config.toml
arch = "transformer"
model = "multi-label audio tagger"
dataset = "single English command words and digits, spoken by a formant synthesiser in many voices"
train_examples = 78125
gain_aug_db = 6
time_shift_ms = 100
n_mels = 40
hop_length = 160
input = "log_mel"
spec_augment = true
win_length = 512
norm = "layernorm_no_bias"
norm_position = "pre"
hidden_act = "swiglu"
mlp_ratio = 4
head_dim = 64
fused_qkv = true
bias = "none"
qk_norm = false
layer_scale_init = 0.1
parallel_block = false
inner_norm = false
moe = "expert_choice"
num_experts = 8
moe_every = 2
expert_mlp_ratio = 1
experts_per_token = 1
shared_expert = true
subsampling = 2
layers = 8
width = 128
positions = "learned"
pooling = "mean"
num_labels = 51
residual_init = "zero_last"
optimizer = "soap"
beta2 = 0.99
learning_rate = 0.0035
beta1 = 0.95
shampoo_beta = 0.99
eps = 1e-08
precondition_frequency = 32
max_precond_dim = 512
one_sided = true
adamw_lr_other_params = 0.0021
max_grad_norm = 5.0
gradient_noise = 0.3
max_steps = 11100
batch_size = 256
epochs = 36.4
lr_schedule = "step"
warmup_steps = 550
weight_decay = 0.1
adamw_weight_decay_other_params = 0
Rows from block 3 of a small multi-label audio tagger, named by matrix and row number. Rows with one number within an expert belong to one neuron, the router's apart. Each number is 128 + 24 x the weight over its row's rms, rounded and kept within 0 to 255. All counts start at 0. Numbers have three digits each. After the name is the row's rms in percent of the matrix's.
Before each expert's rows are labels from the 100 clips, of 14848, where the router gives the expert most weight on average: "strongest on" is what is common among them; "lies over" is the class under the peak. Only what is clearly more common there than usual is listed. The data: single English command words and digits, spoken by a formant synthesiser in many voices.
# router: router (model.blocks.3.mlp.router.weight, 8x128, trained with AdamW), inputs 0-127
# gate: expert gate (model.blocks.3.mlp.gate, 8x128x128), inputs 0-127
# up: expert up (model.blocks.3.mlp.up, 8x128x128), inputs 0-127
# down: expert down (model.blocks.3.mlp.down, 8x128x128, transposed), outputs 0-127

# expert 5
strongest on: /s/; reverberation; /k/; /ɪ/
lies over: /s/; /t/
router.5 111:113149110125102112094101138111173114147120165170118124089134139108090117109123144115141154122094126121068167112139157129111095147103113096178133122109113136115116117128172158125125127112154161188097146083152107148171093102147153114112172103161142142094102098156129149112129126143145100135126118162117103106117154124153083116122144132106136095122120107129119123185158086107119137135136
gate.1 099:141095131129150136070111097093136177095105124119123127105116117139086100167140150126102114123103087138143162106130110131161118129124105117147075113127134123102159140117097078104142117143124116100137107091135153113087133128118084144090073086133135140111072126104151141132094143114125155118108180121163134154112093101142122124150124109149178136121122160133110107122105155096120100096107
up.1 107:131146110126130146101106116169159100119136140096150131110137133089077155170154166096114149117151142107137131095101120095118111132123087098125144185139156097131110102108119087108163123137138181131084141109146155158176133128095089126129170121102145141134163100126107138113110147101165142137149133117115098083093157147098185120103123120117132123139095127118113101108130106134151117150094
down.1 094:163111156160112161118137109130106103084106094129108136155145158107122126122093121134158154083074126186096166146173112109099134147153113154113113110120127118136109102122091179101126145142091138145133135160120153142076094136177116109141098108139138160121115084100117144091131123105093125138126114116154138136116099119100164125158128126158138109117121096102076134147117148171132112129136
gate.2 094:133140117070142134124150131140074150124112088115142106101116118141168152141163107054093176152119144157151116181067119120121130135105137093126131171130108132106165126133114141118153172121105127164096128099182161121163119122151133113137141159154089144127137148116117120107165112142161104121133106097140127153092132124128106161146135145143147139111130116121117131117172169158137131112142
up.2 094:113126133126110097107116133118105151146111119117116095123134111153121133104141131126155144101115140114104090130126111118107159115126147117082113139129130144098179135108140135157125133184156126079056102148138143161096147096131095104105149083104096180108084133126154150108087142151103114129148158137112143136102137165107117150138114207110138098138161132134101140164117110150109133112169
down.2 109:143134164158106150123158155105113129174095109114145131132179137107122136114113141095125120092103073141104120117137113108133116179114125146116159125141130124125150097129092155079137140086161149157090129157103117163094135122099121132155116148127115109145119082132106141131154135091189162105146137126125141161140142141099105113144157112103116070123112078126111095127153157086164142119111
gate.3 099:139124140151167119125170117104145131098108117120088145121141136099117112131152147147151175121096100134117103154145093132095131097145102137081114169117113125136108124139166151165175123142127174118118113116126127101123158125163098106145127115170079155142121143152138139097117125134096106107150136093153134119168152116130109135123104101138168070148115144094099137102129153129058083153101
up.3 097:169116106111154131130108142135104098179164153153162117132127130158182135129077097143107137137136158150100134130152180133122139139130117120129130108168146139094094132168122111154121124147115116109116116151105145107119165145157110113145109127155107151144175130113171089122141138092157134149125150153175099142133101117163103140105121147089102122152112088091106125132159135157126090109193
down.3 107:097103110093091117125156178138134123159092147127143150136135101133135114179152153142124131146109104127113140147131116124119134131136158162129131132108107083097144100142123122129128117118117125158117088153151124149126082098124111139139086116112127167131162173101090162107147146143074148140155154159119071127115102148153145148127128151119132099132130197075141146095081170147151116109139

# expert 0
strongest on: reverberation; /p/; /ɪ/; /i/
lies over: /ɪ/
router.0 103:149114122108140123109146119121080117135172131127139182089165109126153088133114085130125143140140146143143141116110157114154108114093122147134091105078125153109107109121118109107151134149101154107103097141112144108134125151109114152126130164135152156136164136138111087093121135090133113151100097156134141128081117118127120149136170112113162091115113130115090136178127186133063099107181
gate.2 096:120122137127133145081143119166148155120091144125134120124100145105120114106113141133135130131166112140118096151138140129058116116142135138119100209165121099110148160157146101116144126113147113100139142093132084145126117114070117154111112107100142116101081130126108144113162091135120168088148143121142142103124124194159129134167103140128123105143113146155101129117078094144144165151149
up.2 096:130156167111136113150145107108104145148099140150082123170184087131125101145132156110112140131128139120138115121153117139132156150090149146118154129102131126170120106162130147133111147204111084136134112106079104096108106132110128167153127133119109148114080173112168118137145068095124169092131151124150095135137125152146122150133098133121166138169095135130135117143113126124141131144076
down.2 107:113111114117104146100138101099172113180144091167139113120089131132149162177096136146145109166088132097139091085144128115156130127136130159102158129069143126141153090137142138081146127155143153105160131123091142170144124106127138110122124142141123144133160107109160119127137160156103176125146111133106147117137128135148183101122100095144096127147156121090088146148128121102163098149118
gate.3 102:105131125156118145148160098135138142185139120108135119155129113163135154102128132132130134125168108137120124134107152130130137095125139145148139163164136158146124116136128156107116144079151149102129133116131108115137131107147132102127115081108080074108064082125083181108164124167123089120113163145091105109120154115131099158110150130141103146118118153184081081139124137118120181137131
up.3 106:150082092164114106130140121127103093120132144090106142120126112144125093124129044135088111131150085134096143137164140168075140139075108143135089109110143155100123156100133118092125158138128139119131127132137142158119148138135132115108141117113119123139087129144132099120121156173120117094128155156115154103136074141107158114111135106094122124120195172103130140178117110113134117117151
down.3 105:147148136133124169104084098131164180167086100140135098127103117165113138125134181137149149118125168133160151128157110090118125113139132078136141115130125095151156124178114091142127171122142140109136116078154160115101127092120091108103116117105170087104164093114156163095088136168141144118136150130143139147135136127115131148114132122155131141106164137128117110119140127076155160130119
gate.4 094:091101096133115150115131141165125142139135122097111133181090115128161105114110124148135173113128119158092141119124084081143110141135134097115139109120096123090160126145157133147089142116135157111132141121141129142160127131110150104138155115076085110116120159165150124093142106129130131133105184097157163109128087105134167166123157141083133146102137167101130120105166096161150154164101
up.4 097:137090095138140119152165101103132099124167117127141139130126165115134145170096164140084145126127150131143152124118113129127114088152156140122186112135116105127145137118194117107088143092125127094129142191143143121115156133172138109087123155139165070099126095123133142181122100137127142097142156095177147149117116133166137112103109109148074150133117124136136132113154159143123147125127
down.4 095:191115129137128124099130105186115106125100145120102138167116143163165139136144093100139147130103132124146145126107081111158136118186126152133186142120134127179130103130156145132077158120163146122126117120112148133095157108115118157123149153098110145121116156126144100142089143147122169147122087103162139155124110133137122130127140143154181137169115177130148104159092098144122091132143

# expert 6
strongest on: pink noise; voice: child-like voice; /ʌ/
lies over: silence
router.6 069:092157184142170099138134124114072122102092158131104111082142181142104123122105134148137135096108090170106096155111156143084087144116129101107150146152114117084110122106122162169112117138170120138144136127157108179140106178097117154117110104140107133133130087108121110149098089113151119148127133136138136099096114117109122140160128115104132150132161128128137146124140121143154123131070
gate.1 108:119126106107146125123100120158121119114139131140108151124128166120138166142129161134130144129103103122117091138086130107128124174106168146082128136128114100136131145187133072102114153129171103168093121132135197077134096111122177131105115131171130137126127117104103135078150139109109129119135099148158126133148133121182150130115120121139117109133170089163135125150122110107097084179142
up.1 092:128100183124161160130109151129148115131124132114170138126095110130123123107109091103101131132145124104106103146156132142127163102109149158113112095067108128148142119155146099145147105155087147130069161154127126114126098143093124124079146141155105119101139111148105104108083071154175181154139138126125156150146130132177166150122115160130134119146132141099154158136080125140136118130139
down.1 096:115121119109124079141127139101136087113109098164135129154100139127136108153115099157167127107158117108075092112119143112100149139118122135150093132108120130137160131132127098111096104142170145138142134108169112106102111112119099128172099129153138187087090168110102138100109116113129152149118144113117172088137090142145159134148124079184126137090117136098146104084094110105119102120113
gate.2 092:132134131086096142102134159118158122179152139101112126080122139116162129158150118085141137132102104120123116152109101130131128117140111134099123143079123107145083128142098126187113134093137059127119173114121113121133145133080131126099109137136152115163130157139122162132112107168122135170126099145164148187104070114117112117112120167108114142129100148165140103173106128110113107142133
up.2 102:133116105124145160189167129120128108116158116136138148142149158105105133064122138136144133197144097154117139176137167129148143162131121102090120128139084115091143110145109142082110103122135130121126117129101168144150170142091171097112134123133105142112128160108101125139116135155107148151132133105118071141159118155158114171147147140139120113114136112152127139188116127107162128148174
down.2 096:135159128135128127131082149133135103135098139133112144162092162138118139115107140132162125107144126142149085133127134098130104116095091126122138117152117126153116148162155137137103114126132144122119134115102119157143097136089153124142125149198166135153120143145123125120100209144198125125151183117153102140164145156142125115125121169082115145101132088113076143117087119108121108152083
gate.3 100:112117141139108164141113102094100129130149109151114112134143129123130142080083147134101143120133145156162157157128104116140128087167130162160092105120163152108149153147104115152129126157122075135126123131120116106111183127146149125084098144147131146143133145152105133080084125138095171127136088156133164088120094111116169165112157166154131111061120115144124121167092126123109139133122
up.3 105:170096148145106177159164116086105094143122131122115147111164143131135108118105116132125141117145120180124111111118138115127135147154146083163133159128111121134129108099120114143142118103130061116160122113129091146091132157139105119161108102075143153144151077117130108132159135177149132117156113135129098143087146092100135093133129175174141141161162127106108127115144140111148141172166
down.3 108:136110203132116133107063120139130162172096141148112143124142095123128124111118130125093124151139127126109122129104096141102151131099092120141143149118152141170123121114128135115146125134099093075124087139154103122095112117172132168127064089159124131099105102162086132087097095129121119162088110132117137089110129118165131117116141117122137108144136086112123119163146147087138149094142

# expert 7
strongest on: clipping
lies over: silence
router.7 086:083146100143112162094121145112133154156081138134154120090088155130137117093100130113125109125138127138142130137159152115143118157155089176127135158092087089109149115118110110127118128109181120083125128123127158134129123141123161110094128100116125142170159132096105116160140105118163132087125122157151098092101170164121115122145173138123157168132094067120129150109126173101137131112148
gate.2 094:114160120128110132158135127133164114125111162137198145170119137097102116116146128109152198100128075103134143089147123161147113165142114161116140113112124139129164150160093146123115077136112121107123128138104163118120136109123100078136108125101111173115134086107167143119170105138086150128157121142110136172117105109138118143126154130143138143155124146103101150150136154108141068109113
up.2 111:115203134116128155127102148129083114122147109105126110145120127130103189114165098112116117091105128148167148119096112146142174112120137102125095130134104080155183108130143160140169126117122119169155117158127123112143115111098104173121139120118128141201137118156155168133150160122138108088128135121146133116156156138134123143155133143143133179106164139111154118141108139132116160152092
down.2 099:161126102141157164140121133158120140128122173089091121151174124131120100134181153135170147110099139131114115115126162120108119155131192131093156129112136156079138191101162149157119119134149143079117159095133086105136091116117161124118116122129119141107120150121146149121110132129095098123110160096154160141122086161116130151150131093087127106120120157171139130149129140151159104122148
gate.3 098:123168131106142134129123139111168110110138104164162137142158132121139106170108096099167143119132133104097106135096127098122141139163149124145150097155072111189128150105142132128185140120124145103117117102119124126111168131144156166147112152158164120145127110139057085127129114110132137089140173141118088078183100107134149155144121130141083116141150145144127133124118096111150124140125
up.3 092:073127095153130135136114104122112100150170137112102093113106111130145106144177124139133089087103129107094132170086114132092125118138150158126108132140126159107136078149139116128116133124156104144107147137132093149157134124161089132177136144148125139112087138119151132147142131104175166116151117151133086100159108113099115158066108086144194168120138142130110113137130138133130095141117
down.3 105:149123121107131119179176151142165157108143111152119085107174131138121127110150132151141106132122102098115116142093116155094153127106123135111128126155115121105143131130128159114091119102105124168162114134107143106151097169138155077144151152099160123143178135131146183151136107108102148108094145148116131152124102125106113124133116138094107145123141154155096044087097154111148143113099
gate.4 093:187129129103100134109121116165124128107136123084146142119133156087139075121100138094118162148100157094136164142140107112130099128121093143132126116153119162085096129128127138160156188137121087085150147150133094096113109146149118116140141149151104183106180160150110129115099115147142121114101096124150117139125155088139162134146116118076122134135104141117144145166156152139122126113172
up.4 100:117115116121127114118140087135119158111135159091122162121110135106071133109105132139140138128086140170146076126158113146169135125188110110106133146141099128142151116144148143142143091126126131103112152096149119127118135153134120135137113147134166138141137167117106156062128138176114120115092095125118102089153182152063108124174104125179174117128133100163133124115146143121105131135144
down.4 098:130151145117101110145083188141134132113131100129108135114132116114162119143137156127118076128144144131149170067109127108115111118104141146097161168102137119131108080163108145129078132123098168118161093125136128160124111128095097180164126140110134117117188125154101170139133094151125148106142157109162141097108161122160122165122136152141127151181109118121133156135114108141149136105143